config.toml
dataset = "rendered scenes of toy objects such as cars, trees, mugs and chairs"
image_size = 32
horizontal_flip = true
activation = "geglu"
widths = [64, 128, 256]
kernel_size = 7
projector_hidden = 1024
grad_clip = 5.0
steps = 7900
batch_size = 512
Rows from block 6, named by matrix and row number. Rows with one number belong to one neuron. Each number is 128 + 24 x the weight over its row's rms, rounded and kept within 0 to 255. All counts start at 0. Numbers have three digits each. After the name is the row's rms in percent of the matrix's.
# gate: MLP gate (model.blocks.6.mlp.gate.weight, 672x256), inputs 128-255
# fc1: MLP up (model.blocks.6.mlp.fc1.weight, 672x256), inputs 128-255
# fc2: MLP down (model.blocks.6.mlp.fc2.weight, 256x672, transposed), outputs 128-255
gate.512 091:128154134162123128129128088108088140098128159080131128128128181190126128145150128125120168125118127116128102109191128124151128160139128128128123149128113112108158149172128128128128105192159128119162128119141128128128128124141116095127170096128128137128131108086100156128146169128138113118109147164120127152128128128113128128128145128123121128093128136087117146103129101069079203128134
gate.513 132:054128128128128117098174128106128128075142128128080106136128141134128135128128153118128081093167122133109117152155128160147127115145209150128153149148128140119128128128091103128128127128143135148173165128128128164132115127128128128127112132126118115139135128113128128181118140145145104128128085128128171141128129078095136128116128146092093109128146134149128128099147097224122128128161
gate.514 112:128119128139118119128172109128091154128170170140128128128119132128197113126140133161124128128130125128124080115151158094096120182128094146067128146163126108090111089104086157128128119082129128128128128115103109130163128105128134180076128173128128128146128118143128129152137163127172102091141128119123165128128144117092128115106178158142145128109142144128146129154135120149158085096128
gate.515 076:123137128128128081160064113186117138128073058098128128150128151128152114118180128128128222138106169154163133128119128057128128167138115132128105128128149128139128128128141128101159129144128133119105106128128103115128128128128093128128072164126128135128139174181128128128150132128122128128126128156128128128066128123112128170163162128128144095157128128088128153128118128143171178128116
gate.516 078:083136108110134128179128122145128103128117142128128205166092129154094121099148155144163137124139126146081106128126155128154116197128128126128128128164092106142159151128128128133128133128143128128119102128171143128070128128128094128082187144128102128125115128144128089128128128114112128191124153128141124128116119144134118067128166124128133137128134128094111126128111128128095162128144
gate.517 075:145128111093101120131127109128142144100119128128128115113199103160128128128128135130085228128148169141158111128117128128128103166126128128174101132128109129128141128089131128136088098105128142076128128158128138128151129112089145126114093132146139156164128158108132155147128128128227105112088086128131159116138128116128157141128128187153149081110151136128167140128128142123128076162131
gate.518 149:103128084155129114107184109128105143120173128125128077120128128111128142112133128139176151128128152128136108170128101180128144146128128128128134141128138121163144084127128142155128086141125128128128128162169128116190128126115128119146121128144140149071112128150104132154128128140122128128126119057132128126120140123128128148128128114126113149110128090160128092128128154126128058128094
gate.519 115:128194141156119146135097125107095123128106169127134133128119141214128117128156100118140125113106156146133069160133143102128213108128089114118097111128068122116144121110128119118137145141142133128177107128128128111169128132146140085084157157102128128142157084140128149128128135128128139169128134128128116158112128128128107113128173132113133199128128119094100118081121139110094175096128
gate.520 149:085128128166128128128124128134128175086148127070149105091128122128128131128137099182113135081128128169128128128122128128169108106121148162107074131026164124100095114135147159128111128128172128104138166146138140129154089106129139108128096156151178136116140149128121128160127128128106097128128128109143155160099128128113129130167111147144128130112131139149128146093128107123139157145117
gate.521 110:124143115160128135128156127143128128127153128121128128140128128144104128171122126128187072128113086117080128128128128086102128128086137153149206097128144140156118107128128128142162155150128121115111135128164149175128128128128132139128122128148128130128128138121095108124100135144129093074156068128117122114162125128123128152128125094128122130149118152138116125144129082120112121132087
gate.522 137:159128128149118128128128140138131150136163128080128106132128117107137122148054132139121169128121137128129128128066078175128148093128128162184154148128142128142143094128119128147079138128105128074139093110134128107111142143128115128110155179162126164111113128151126124128166128138153127128116163128143114163119128128128126079146128122159138171112131077128115159128127145165136149154048
gate.523 108:169128142135128128125128138116118112115117149191125108128087088171110128120127128128128128128106137147168126117110158128092128067140088068134166128106145090096128114128117107183159122138135128128128086129115115128176133127128147193129114155128128093115107086144138139128128122128137128141128171071113128128128128128128128128100202082128128128128134128153160128108158195128085139128160
gate.524 046:110143159081128134117128155096109097150109150166111128108178117106128104128128108090124113130165134116112128075143128133128165128187166198133166128137124118152128148092117096103087106104116126128170092153121113165159128106128111147079128128099144090125112141112128111154145138128162140125128128128128114128139112122113175099128128116136150109094064150106128087101131128094128157128120
gate.525 064:128128128169128128124155139128128128162200128146128119165105128187128124185128128128137128153118128124059115128111158128128191128128103103121128150225121150128128128128113142131128151128085137081088128146128134167089122166097169121128043137150115128143128132128143103121084099157133128082128128131136158128128111123153098158128163200111128149128128172118078128153142128073157102135137
gate.526 102:128128108165128147121133089128116150146119128145143112201103128131128112117128128128125152128128128128109152149091196117151115091108140128162097128128156128128128128128128128128128128107130098128138095135123083128130146164148128122178128161120153134115128168128165128128126112086106128128143148177111128128128130128106116128136129128161128103117116129128078142128101120126128128104136
gate.527 148:144143141133133107123092123128125128140128131098091159127104147170122116150128135134128144128103128123152112128077127135116164128105094145148114128128128105119089139123136128148128128133127146145128128117112096072143128128152132098109128092153107153094161099128136128096128112153129129108172131127144127128149120128128119108169128126142133160145095132146121128128128076128128146123128
gate.528 059:128128098149129087128128153118147143128123166162128128158119043110128152171139091079093087115128121112122128083138074143178128191155128128107208115128118151135141127101128149128128091128139128128129076109134128139077148142079123128128128083130121116118128142111128128163128102146126128133119104110111154128162154128114124128128128128148140074128128128122178127104128069128134128128128
gate.529 095:128128128183136142184128112107097128143152157172131128104186149128244128114101128065126103128133156128128149148128128049128102128128128156088128128132128139128171128112092135128128128128131110150128106128092105128104128167128148132118128128128128114119128125159128112128152128157133128125128144121128151116079137112125128057102128136128120108118138056097112139128125128152128156128077
gate.530 115:128128128147144089150150133124131092128128158128128146140108128157115127128128166116116151128128150128121152162128122144098161130079128110140128151174070092128128098113146129128128128116128094079128133128112148056161151138128154104072150128126114178128130103128098129146141146128128113123163107128128099113128093128149128128186128096093128122142143128114128093128147128137102128151102
gate.531 112:178118128040134122132162117128136180144128143113154110128174159117152121102098128087128158100164186118152128128105116128128128128157148100128128137128128128130128128102139128096090159126119149125142122146120119128130128184137151130160166147092128164128128128160145125128128141150128128152083128128128143078100124117128128079097121139145131100080142097101128148128128210128108128128064
gate.532 129:115148108105128128122134147089128131141111139122141110153124101130155146128118161155120128145105159109128113081128113168129125152108108159170160101128149154128128054136148151178128141125119128116174095128140156128110131092139128152138128163147152128139065128128128128128139145130193134128096095153128160126128118128082112142148128128172133093137139128090189099128138109156128124131128
gate.533 073:145138143151128128128074107106110105128119122128089172128108093146101091128181106128054153109128124132118098135128128128128128128130105144128148128128096147107069128135194128131142128161135137063128148113128132128171136177085128173146156156089128128207114128123184108128159128130073164086106157153114128119128121155128100181118136148128173158128136151128128128128081142128108128148128
gate.534 074:121128111084101146138128128128124150165118128027162139128128119128124120127105093128167172132142151140138128153117069197128128159104097124128128138128157128081107060152151134128128128128113128128135128128128128128128097099119118147131145128128128225138128112129131159128128128128185129148109138128099103128068150133128101128128090156128130135103128099128081117128128128139128128126105
gate.535 069:121142114128128097142121128129128128109164153128128128113128115159128146095119130141128092107109128106136093142162146133090105182089152128032123128096140128124122128128128112141125104098118146074128128161128119126231124097128121144056133136158128089128128134128126121128120128121199128128155117115147128111128133141128137130128128149149147128122128128128190147144128116128200128127128
gate.536 081:128113157159129128145128113118132111143128134162096128105128128135149120128128135089111128128153117128161134114113185128134128096128128191068102128095128087063128128123110098128060084108126141128139167128071128107112128128112141128108207170187097152076112128128126133069160144129086128057153128128127100121128136128128128128128128137186142128116128128180128108128094128128138128153162
gate.537 111:094103128139136155063088154066102128148137128048102137104128130128161128128128128128128108128103097128128085145141085128154109128132107157128084128133129146128128149128213128172128097165128116093142065128126117138087093096121093132149134100128093177132115128128176128118126132156125144128119125133140128102154123128128128128155128117175141112139139150112098156151172127102128086107117
gate.538 135:133145150128122128128196121128128152143171148107128128117115128128128100151102122102104116128128103128128103131128106222128135149138122173128119160160085126174092087142128128128129128128130128128128128128147128110155108158148137128162170172167127152108099140126144105102128138128155098190091126174120169134150140097132124128085128147096126103128128111095110138112128128055146092128089
gate.539 128:065128134128118128148150106171125171114128138092154128116122087140117128092170112108076120117098133124145038128138133082162157132157128151115123152128098128111109147128128128128133132100150128123128128150118143073156117121115104094186121164077122113128128128138128154092142128120097124142095154120151128154119139110108128163139162107102151131111136179116096122128128128121100155111114
gate.540 116:159096161118126128144125126090128128109128102168111124087141118118095113125071081142082090122161128114126175128132131090128142095188113128128116128123127109107129144128134162138128128128114128194127136128101175125128093128101117161104135169116128082184073155167128150128163162114092128128136151189128191170077128128128128128083113119128123128130128126146147128074103128118120128128154
gate.541 102:128128161114144128153186129088105128162128063084128128124129143155128102137128128104077128128128117133128128172126085124119147128151121079080137153118128101165125141128145171128128160176128156128135128085098090078163096128128128113128133156122101151166156156165101128096128108109083105177086128128118101128147152128128117093144128128128086128128117144135059092128160128144149162136129
gate.542 069:140140128150117093128128132144124128128099128128103128128128128100128116134127156128136160121102114128144128128169158141165167137147102128226125121081106160182169128124122128147083157155142128136142128140128128128130120096128096141077111185125092121090121128178142121137128118138142142128128128128128105128128088115148163191094161119131128128128126128128075128101087122126129128113128
gate.543 084:049130128097116128125128159116113128142128128112132169128186128109147143153128148145128127128128166146128123116128128081128075114091106148140083115128135139128128128128151130128128128118128095128103146128131128123128108128128128082147192128128135092092148115128119108128115109108132131128128128121118109128148128129128128068164128116169128128116164163113130133106114128126128169128221
gate.544 084:131138118165122105125102128143128127145117107128089128128128111165110132128088095112128189122100136129173112173092078128140200128128076128128096156123123128093147089166206161145118121128128128079115124093123139053128143128105123128088164128128128215131128093123143154114148128167150145103116153147124109128047105129128112128145142126113144139103128106128099144106105200147128128119045
gate.545 094:056131128088126128143128128106162128191176128174095149100158143128129128134128128129118128153128185136125121104128159105128179149143128128054100116153121102137128128128124128154112128128124152086143128113117148133189147152086128159128120128162129145067128122187081129194081128134128114109128162077112128128140116128147128128144199130154146117140128128151128121118156147128107128174128
gate.546 076:076128117090139128128185131165148126089098128128128160213093151163135094128103137142128166151137141131128114103128128128102145146123117148128128142128166162144130125128158127128128128095116158150128127116124144096128169093128128121146113143190145167128128128154131142101128128137130119137128128098128128120082128138162142171176128112131128097132113137147067128128128128128097161180152
fc1.512 090:150128138159091144128128116122104128128153128104160101155073143128176114127137128128119128142121097110114129124111146128087128133108093091061128128128121166108128128182150166121158134128117102087128100109098096128205128135128124112128128128107128128166128100102128128064164137129155146128128128128128133132089138155134097128128081128141107165105138152105110160206152136128098138105133
fc1.513 128:110128128123132128158124116154124128128145132191126143133120145128128148087168128060128158118124180128104146168139174138157128105114128099128108128133102117133110087128098146152149123139128125099105134114099112090128119128128128116156128132158128126081128141128170128128128141128120135126167101090128134128116128128125125063149128154140156142167120121117118096143128092128140128128097
fc1.514 116:120137128099113140143052165108117158087124151084128128128136126112107156128166171128128111103126092128117141093128158060126105128110137106178113116095091128128147148122151117076117095128122130150134128088130107128143120143167128128125128128130081131201143128155104140129129128090201092128140080147128173137148128148113152128138128128160138128128115097128209138128108124103143128128147
fc1.515 079:161126108128110161117108134128115128150128091151128116122099128117145156112128128128131038128128088128131128120128128128150128073124144128156156095083128128158128128149086126140125128156121106179145128109135101128180093155159168135119063128148128126128107128128124131074134135128085112110128144132128153128069133154099143142130128117131123147128127126128166128131128174157142196139147
fc1.516 075:128127128199104144117091128088128162109128177128128128128128172205093152137118115128137128128143128128132110151087103082128090135155125123096115070130108095128128128128087128129130128117132141153113128128128128162119144152144120128106088105128102096164128085102157128175144128157210125128120128148134130128151127128113103137111128128128128154128121128128181135128130172128134084082128
fc1.517 083:128126127114120152107152128150128128128146118093085081128175128147173128128173134164128221128131151106162100136127143082128128178070128128128128128170099136128109096069100134166127109130129150148094088149128092143156128128110116183090063128131091146128108118200128131128123158128218111128120138099136116128159104115143117128133126180162128138128128094076154128169128107151113080128128
fc1.518 137:113142113128136128141084127150128155139107090112120131101128137128128128125180154128172099124103146141151098128131123108120189128134128134129148118120145108128128130091077148129128128162128143136157138112143128186134128128146133166141037159101153070116150128169132128128116126129128139117159153128128138128107140158106128153139125128128136197115107139173128102130109128128093174147085
fc1.519 105:099082103122123142138136128128128119086127177090128127113151166141111153128108095146112136162148128128115166128128128123183074158123111144128117106128183127094128128174153128147097109114141138072129128122128159164096138153164146128108149140112163130128115085143119128128128128097172149149128095194128155128128121110128132071137106107131128108123128128101160098149131128089143090169125
fc1.520 136:128145109137136122091130131120113128156128099134141146128128129143094128128091128128130125143111137116128123128128123150128164071104128125128128172172150155180145116128168128152128118183091128128137094138128095100134145137148118139088051128128158128094128107128150128169128150117128123093101149075128173128128133157127128156149128082128128128128113127128089106077128124160073178128158
fc1.521 107:116128128128128150141123128128128118158123164179128150137128114128128148162136111128108149123126124176075126128166153174165128090142117095135108176208073128131130181157093162140140119097108111135099078141101088078091093128117098087097097133099128091102128135123128144142127128128128104126118186109115132129128128155147144120094128160148128128157138130091130117128128106114181119094128
fc1.522 125:155125154166128142156104172067128121132112153078128135166100128135150128129107099146097169146141128130151162180120085105127124128131128183189111128128128115128127122166154117128100134127140135128128107098128125128079137107128106148128122099101110112186104128109128107106161123113154146079128143157136098148119097135136122156128085128128128135150128128167128128128113084110133128146128
fc1.523 104:108151132029115148129162143120114136121119161157110128097195156128106113128158166155138128147126128128155128123135128128131078118128110123058162106118143128128128147121146128102090098128153128137128063128135146106128158123128123128043191124111128128075128119130128138113136128139104128150148136128128097104099146128111100163089128119155128108146103110128136124146155158146122129137128
fc1.524 044:128101151135135149139128133128096128128128163181158123153157128093109128128144128151084128134124100137103128128091142097128169099106114128156124120128128128128156076097158100114128128094111116108128128120148156128088146106106128173128162142101122148128177111164128098119128101133080128146128115128121128128130118101137146128106088183115176140170128133144128128130128158128115128130174
fc1.525 074:128144128082100131128158128088114134129103124128144117141128170100128142128112130099103087128116137118099122128095128121134126196128128128101145128128128117128141127130128133143128128102128128069173128146122128183121141128136139121128128128128122128128128136095202128135101160128159148138108146117128126128110147128128119128128168165137129100128106128116104130137084128088154102140204
fc1.526 106:128144153121128101111170128133099159148079108128128123180105170087162128149145128126114149110138128108128128145131128128140128128127120177105135128104151145157128128141128128139070128128142120176095128128172139128128124128135123113128111167134154128114128178128141130110111128105143128102128128140146096128097148116108128090162119128177128104116116139097080155128123128128090169108128
fc1.527 177:090128137089128120122112146116128128128118127153227142128128128082148122128129148134128068119133128113139147100185145164137128114191194126103128102116128116170160192147121132103092128143124128128150153127115165187102128097159120157128119134095130128124103140135131140174128128111153128128093091154092114123135122135127135143128128113151141107129109120148088128113124118128158128148158
fc1.528 057:106127115100107126128128108128132128143147104093128125100100086183163133148087149128148069131112114128104114174133128172103145131111128114223186097165157140157128128128136136158149128128128100097132128120141128119128120128136125174128094166128110151136128144171156128154096153138103128128128138128135128149128081128106147170128160157098128122156128089115114128128128054076133128178117
fc1.529 091:107128130134128126157088128130116131163080128197152255128128129128118151076113094100162128114145159122136182188107150094128161128110128128134165143128128128128128095109105108135163158125118128162128128128149147092107128167097128128075128165116120105159116128151128134128151155128128128128122154127146128130104130118160097128128128142119163128137108161113128142107114128128128132128182
fc1.530 123:128140128127127119128159145135147128149110130128081143148092104177128142146128114128077117128154128138159166152125128134128140114128136098134137128141083114128128128137128128137194136136129123054084139126136128128128128128093128065103128105128105218167094128128093111128128134114128105145128120133128098135135137119150128142148129063128138128128128103139082128128116132128128128098091
fc1.531 109:128163129164143128128128136128160111130108146157133128128128128084114128086182082182148128128155169128155144128141201118128142099084119093128128167123128133124101110139128128128128108128128128168116102141155128076161118141128118093158096135106137044128141114128124161128151130085128162173101188194126128155080117155145113163119093109102105128132128146118128132128104128116128156101170
fc1.532 124:105111134085128122126151149090148098128131175128121128143199145150103121128111116130172143156125125145082151148137158138117128188128133146128116128180128128092133104128106111128128128108128115138127089166128104148090145132191128147121193109104179119130114083118128094153113121087158103115128128197128173135113128124135128081123114128155103130143128120097166124128128080088101128123174
fc1.533 073:128162110129131104128118128109107128128092135195188128115164136084176123146126128128128156128162139128128165138131128128139128128088143128126152085128128128080100128104128128139139128108121116098127058145128117152102121149199155105128166123075178157144128094095153128144123150110204124128127104171128128127124109128128128089142053137128147198132156089093135108183115066128086120128100
fc1.534 076:157152122174150156128128136128116132152120087128128069128128098128128125128117065112160047128128133101128121129140128135111161085122160119128101144149163141132101128128124154128146115159128123128166142128128134128128142077132119128089073128102128076189088122128122155153125128128105136185129128117126128128086128128079128128164102114128118147118143100132133128128075067128152191128096
fc1.535 070:152128146106125125128128127128105145145112128067128128129128142110152156086179105068128168126146107108154128124128103117174137128128128145100133161128132147143147128170204128132128149132115124149157121120128136128135128128100150128170148123129150128118109155097137132128145128112083156136094131160128138113102155104121128181140087123128122164144137121128087128156137147128128110128098
fc1.536 079:173128108128125133128173128144128128128095152128128080144118121128063128128089111128178128105091128138115113128081128180081128128128099167161119119128135123131128121076073128128125128064128128153128156115128154109116139116169133128128165138128158155128128093087117128128089136128109128128128128128128073128148149128128117089128144156128125164146067128128119128128128110148145128128128
fc1.537 113:184170128149100106134128148119128128149115128093123159120113129103113109128116142131194091171112149128119118128083081153119125128127109188089160128096103148135145109102128113104128128110114126148128116062155138135084139097149128126108128127157099116128120084169111140142142102124175127128128128089142067128080131134138128155128118128137111115108116131128118109128154128128128133128130
fc1.538 131:129155150139097175125129126128119172124153128152128120168055128143149156175131142116128121128107135090133100126128134119139130109128113168160124177122102128155128115082128128128118137128128125140078099143128119117043121128128085125131095118137104085119135110128138135121146155096128128124107137175134127128104128128104118139149152116128122153128118193128128128128086128076128126109165
fc1.539 116:157160146188102128128128112128089144143123132112114130105130080071128120133196128109176170128126153101109086104117143130107135105145128176142128131128041128190155139113150156144126128128098128147128129135107137112123129120122128128092107128128099151081140128140128135151116124091087128128128109082128124128119158148128102164098165120151118128117128114117090128053128128128128128144123
fc1.540 116:132111155142114171138128114128154128128100096186128133084132112109128158128114128108100143128176128133128193148114154125100128072170146129128180128075128074132111121106128140128130170093145128188145139167128173089133128145128121108098128128122124155128144149132128146086128128128080140128139126194118136144098087123137145128127124128167134167126117141128128120087072120115138128155162
fc1.541 095:128144128098128128128106130128143097115148118123091139133161128148109111128128123094120128128155111139151091153128128101173095131135130111128158133207128161128128161128161131128158128154136139098128128106156120093188167171125167106163128075108095134128128128145126110161128086128088111128168151162151126128128138128159119166081128108123128107139128128128128128135113179138128127137130
fc1.542 065:140141143080137148121128130128157134153160107128185098114174138113124104128141142120142128128128116129128128135128069088141128169128153128135121136128114128086134123128128146115128108128128128119128095149128128132147137128138148114233116113116171097108160160110144164128075128127073104128151128093128128128136167133128118136105142128106139050138128128115128115128128119126128157128128
fc1.543 085:083144128161100128128127129128114128163128148128128186091141128128134128132156118085128124120131128121122128128134125088130081128106128179128095141080087109165128134119136106089102153128125128132128119074114136128062128128128102098128128087134128108108137148128155097061159114116156149128128147124146068132113128153115128065140119128159104128124128128098128128128119165128134128139116
fc1.544 078:140129134156128101103182128091128128128093128181121128128176124128128128160152148186128144128128121128128142117114128128135128128149128159128118066129128128128128128109128107128128113128128136092140118128128128118160133109128139114128124093128128079126150128087144120156128119149128138128137104171126098128166122088128126088110118123128104156137128128128189115103159127078087128164161
fc1.545 096:190146112128159119128095128133127128113070119154170128128128173156105124156168114089136084139094114157154123151128147128128177128121061084112125081084128171128135128071076100134128128150134136165122154128109128128101127131163157116146104113120140128138128134117122128165126112116112128128144069182128129097128179150123128166128117128128104130128128128128128166082128098118128105145169
fc1.546 079:133117104090136154131162109125128154128101118128159122159156176131157118128063086128180128124115159147128163128102173160128165149131151103084099091128215129124128128151109128128128110128117141128128166134099160176128139133128175111128087158168128200164099114096119127125113120151128128159141122074137104126121144145128143126128128128154128151117137067196104148128128128128128128165135
fc2.512 079:140128128129171070142105155162132128128128128128110128128143120128128128093128146161097124108146104128118138090128128128128125167119167128073170128102128101116110128152161128128106128128134119109128128128104106132128169128128128138128098128123153157144104139078128119163170128197128127128126094108128081098142121128108132111124082174075130104115143079145133128115128062181128117079128
fc2.513 112:103131104103068148151128122128135128128141128128148128125106146132143163127128124128137112151111128128114137128128120145156127128128128175127097133133100113117095194061143049128148079129139106128174148135128128087123100133094145155123128094053085158096126128214128140128105128138152128128128128086090112166150128104091158180132161171114128097094125205107128134128165118128146135128125
fc2.514 113:142128140128168120104144133144080128100129101124124155128191128186139108128107128096154121106128128092154128103147128125128158100139125113127110128144136104104140085128032108128128139136154154128157110128169128128123128112145123133128178084128144168106134128128128094120128077128111123128128079158148128128096128148158087133128128073131125101149114150108112128128153141079113110181164
fc2.515 082:141137128131143112128096128128123115158128142128164096100100128101139128128128128137109128153143169100128155128128128098149091117136131128155128128186158128107105128139139143121128114139081084111128128099081162128113128100103095119051120142117128124094148152128125148128142128125183140180130148115136128128128128138173116128128128068163082101105109128118128094128164213104128166128120
fc2.516 085:136128128121128137128135128111128129128056132114128138161128129115107128128131147128102128128171166138130148128131128159129091128150147174128128128128114179128085128122188182139128128128128117112213128128115128128128145144128098128128128181128126130128122128082128133157164156147156128128151112128128169128097128128097148128128128091182133128146142153140128144119116128111114128127128
fc2.517 083:128123128073128102119154162123127168105128137128128131116128132154127128128145132099089128128096098152091114128128136071119179097143138128155161099128128128128128128107071119128086128089143128155128103128175128128152149085145153128128135075095134150128117104147127083107130115117113120112128099133105153145128118128151108128137128123082122102138128189131128113128128104128092093119118
fc2.518 142:161128131128080128128222139128128167128130122128128117109107134116109109128112171151128146159113183139124136147077128203178148133159133167128128105120115136127162108124172128128128128128128130073128128135128128178128131128128134094164102128133130128172138135126128138184148164128128128128127143128128128136162123101128128128128128083113139128142170099155157128122148072128108128137090
fc2.519 106:163128120143107141130128134119128124169128128095134138100128128116104115128119104128143128158097158128128124141128106114128134119128128172117116137201106119149142128156165198128128142158119128128151110128107152128103104133127128138128115128103128128077132153128114138121105128112128128128132150118128133129156094128128126125090152037139126122153136101143153128146128167133139115130174
fc2.520 147:138139118183128112128106106161144128129128128149145128111128133124128126125108140128078145128102111142152102162154111109128128127112128148128145136160095123150133138119108151151137118093151141128154130087128087128111153123149101128128054163097121128195135116140128157155152128160165128189150128090128075095132095128128128118158128147175128128120126134147128128114082128128128144057091
fc2.521 111:128144085169125103092141085176099128128162131128109140161112077128136136128127128104165128116130085117142098127145128098146160152144128139128102162109128128126144100142146162128128128140212155128154167146150091101110094173096128128090106085063128079111114144163116141125123125118132107128138121174088128131143128103123128167120140128113152174128108106088127229092128128128147099104128
fc2.522 140:128140157128130064121128138142076162134140105128079171105094100142146128065128151128126144131134187123117128102128128128120128133128128130128139151133131128128148087206131117121128128089128128128128113112078111126186128107148130120112159143128153150128158150094147128131111159121117132114109128119147128128130128121144106089128128128145106120091127112135153074128140184106132094113122
fc2.523 098:095122153128106128128162128108128128096155110201128121117161133125128134109135159109130086111128093127151128128128127132128104128128080128113128128085128133158128128030095046128126117135128147154099133139161128128147144111152128124128128130165128128128122068128128131109139130128128134150095128128128141132128128128149128105128128189126110115127128158128049149130081095103122150113110
fc2.524 046:118117148128138123132091107094115128126128135128138104128121088098128128111139128132122128128096128137128193104113128091128123153103146092128104128128143091112173099117128163146100128128128155120097111128154108142124128128111128149128105128160091207128128107188150134128083169163128106128106126105128060139120128128109143128178128168128126141132128137114055152096136128150114160089128
fc2.525 067:116128139107112117128128128128119128142128111164128107112128164128149131125130121104105128160128143128125128167128137128138117125128071128128128128163183128109138110148115149110146143143128128128128106128128156160098150079128012128128159139136175122098128114091102128128128128167098102128133136150177141125105059124166111119120135147128128129160121098140114128133138122137128123126128
fc2.526 115:128128131104127101115167118113091142104119128128108134107128164166157128128128128128150128169101186136125103101151153152145169084128104058127083126128149088128131144096056089123164128136137141128138117137155151127128139106119120148119179088191105099128128128185128138128103088122119121095150091141147130120112128147167104128128117072152128128139141141137086122128128166119117164128128
fc2.527 161:112120128128128128131097128127154128161127128125155104128130137098088114128130128128134161116128128095141128142140106126141109128108125174151120118107134129200157129127137179128092128174128144120075155128152114187132128128150093121156116152161147156124112098128106114148128128117100089190105128134128150160115169128155128122128137128144152159128128128128128158110128084135140128128083
fc2.528 067:138128106134122115128168099128126128164187102128139128110128128085128128128128156093183155128088116101128157153109110117179128083139128128128110096128157103128165081128128143128128146152152128128112128128121119131074130128122123135140148144143158080128141128178144128142095128123096127116090103128142078107167128097128128109125126128070168128146148128088107106087147128152149110128128
fc2.529 098:095123127128154128132140133128103188150114128214094172169128128128128128102162128135092090128140116128127117099128128119128128128128128128145159128063116151131113142110071136148161109128154111128158118101109129132181174128137115128128126128094128135128140128128128128108166128160128117178115128128134128128094128128128096161149092151143111100121124083132128109128169164103142108128090
fc2.530 154:128128152067154098128128128152090236127145081128128143142151128136176126097128162126164128119152146124141128121106144126150133114108142090094128150114144128128096111165128093087148133125128104151128117145134128128161176125105124139124165131150131111165128114113160102128126128128128135128107112118127126128128128128128129107128117155112108128093128089128166015128170146128119128127172
fc2.531 112:128128128155123128141128128135085105128128128128109188128063128172077128115135128115070128091135126128148105116154085123112128149111147183152132145096128149144184128162176169128128128107126128152121128128111148156201109128178128128149128128073146129121195121128109128112128133128128147147106128128128128128128128137142082123152119124153114175128097116128156168128107143115147128128128
fc2.532 134:148120158099108128100106153159087128121145116123079133138128152128123137124131128128128103155118104122102111100118152128140168128147124128126128128128130122110128128130107129083082127114120108145128138135107128127161204124107123149084181101114128128082174149118128098119150106128144152114135116185140146128137099128156098135171088128125096170128134068119053043128131149081140107128126
fc2.533 084:128144152120096103145130143128192117128143133134128128118109128128117128142185136096128157128158034128128121128149086128116128171128128156126100076158148128161128104124106134136128128128128142128054095118128139149128143128128138118128083108128112130103108128166139128116108128142107111128128112180105086114128128115128138102124140128099153089125128182138143128129128128165114121097128
fc2.534 067:132128115174107128109128128158095165166168152126128128128140128103108128081135128128128116128125128128151112140113142117128128105092128124072173122151176128143182079128091128128093128141106128128058089128113128128128171128128128128117099141128128128162133139128128144121130150179111128128128128128169128103089128145161078128112128128128113157123128081128158133077108128161134128146098
fc2.535 077:135128128128128146128139105085170052151128141128143128128128104128128134128128128173109137103129153118128128113122153128090075179128112128149167140094128143104096128133238145128128101152128128094186128143087100116095128128131128125131128186128122124128142159104128151128128159102147156155128148139112135131128128128158150128073136167128102145128092128111196176136146128139119143146092
fc2.536 087:128148126189087128114154118128167083090169161081107128108128107157099144168112130100148150115108118128098118128176128087112169128125128201075117074146136115126128102128128100148081164128125142102128128080116128142161128109154128128212104109128129128128129143157161145091096149128164121150128128128103128128109122118128128123126143128118128136136079128128128160134121139128136128100097
fc2.537 105:097159128128128128128153100117128110128153140111128124128128115171128143128125123128170076128153102127082143078154128125116154158131128128082080128129153155128113152110128047102159128124108101128179174112128128081183151140128128124137175131149128136158128150114151146128090162128181135130143109097135158116128156128096163128128140128177068132128104077117092097120114159104163156124116
fc2.538 128:149134147140150103106197140128124128146171125132126182131127109133152112101154128128128170128111107115128137123146100164150128128133128064081161128101138141109128093152128128128128148128107117081088095138109128139169164128164130128083143150105128141143103103112128124128128149128128125084128110195157081114126115128181128103128084128069128145106134088157121092101128106193127109128114
fc2.539 129:143136128134128123121135097151109174123131108128128128148136128151189138128082136107137128111180109128154128117069170095136150131104115087128133128089115140115121115126093071153128098128154108159138183143128115091157155142109158128112160108130098179128152104175158119128133100128176128128128128112120128133134119128086146128152106127128115128110128128105080072105128150072128156163128
fc2.540 117:144128135072156098172127120108130128149091120126185136128100148107145138138185139159128115140165101128154166125091128128120113140108124128152119129081142152117128105125104085132128081121159088146128145128128128118152130140124138116092161128128121163147128054146149133100115128098140134128114123159119157137128158139128151123134128152128128128093144218111106093128134104117128192128128
fc2.541 100:180142090128128116075128138128128128128128133080139078154176128096141127142106099145164114151109128128128134167082128128140119128152098128181124100128132077078116149127122179153093139144127098188181127128139151127070116122128128128114136103128162093128128109105085128151128093066135128152103164100128128128134101113127128099128131128116128139122128074128127128117145137128152128128128
fc2.542 062:096128104128127140128101115164179087113128098084114128134128128094128145128128083128122102128133093142128128131145138063138128103141154128128150088128128165128123133149072147128145122134130137128130128125162106119072156114125128134128052114128123128121087101101101146141128113171125094109149160125128085128171171111128158131135118128128160095108122118098098148103128080118099128128093
fc2.543 087:120154095091177128128176108099128069109087146138128104147128162118136128128090156128180081115154138095128126103157124148115116128111129095128094128107128128128128099126078128128140097109120163117128178121136104119154097128135128128113145128228134086123128147112128124128136156120155144087155106108116128128088139108106136139136128139120128100128128128107128128126134128114128142128143
fc2.544 081:116128128077098139117130128152133106101176142164131128137184169128149140128154141100128130140128102145128133128111141128127128128117128128167085076128128128134142096128060128131109150128125172128041099091177128146128128106146152128128110094127085076078128140128163114097077128128116128128128124124128128148146128098156124128161128141128125128137128155128088128152144204128104132140128
fc2.545 093:104128121128171128128102128128106100111128128200120140128175153179156154128128128119128128128163157128126128138128159128091138119128128133128128147129143128136128102111085118108128128104143128155162128112119123117128141117174096109128128122145183129153101135093141128173148128107137136131128091069178128128078128156128117099142096151137108072111128146128096100128133128077089128125062
fc2.546 081:128111128078150135128128128128128140129128135128150136121160168132128148091164128109128101151130167128109162078150163164080111128126124086094128128138179143103126107151128113103125095100075109110128122129117136131118141131128082128093172128224148082128093128101149142128092128119122120128128127147163128123092128095128104128128138079128079103115144158155087073139128128128113164175144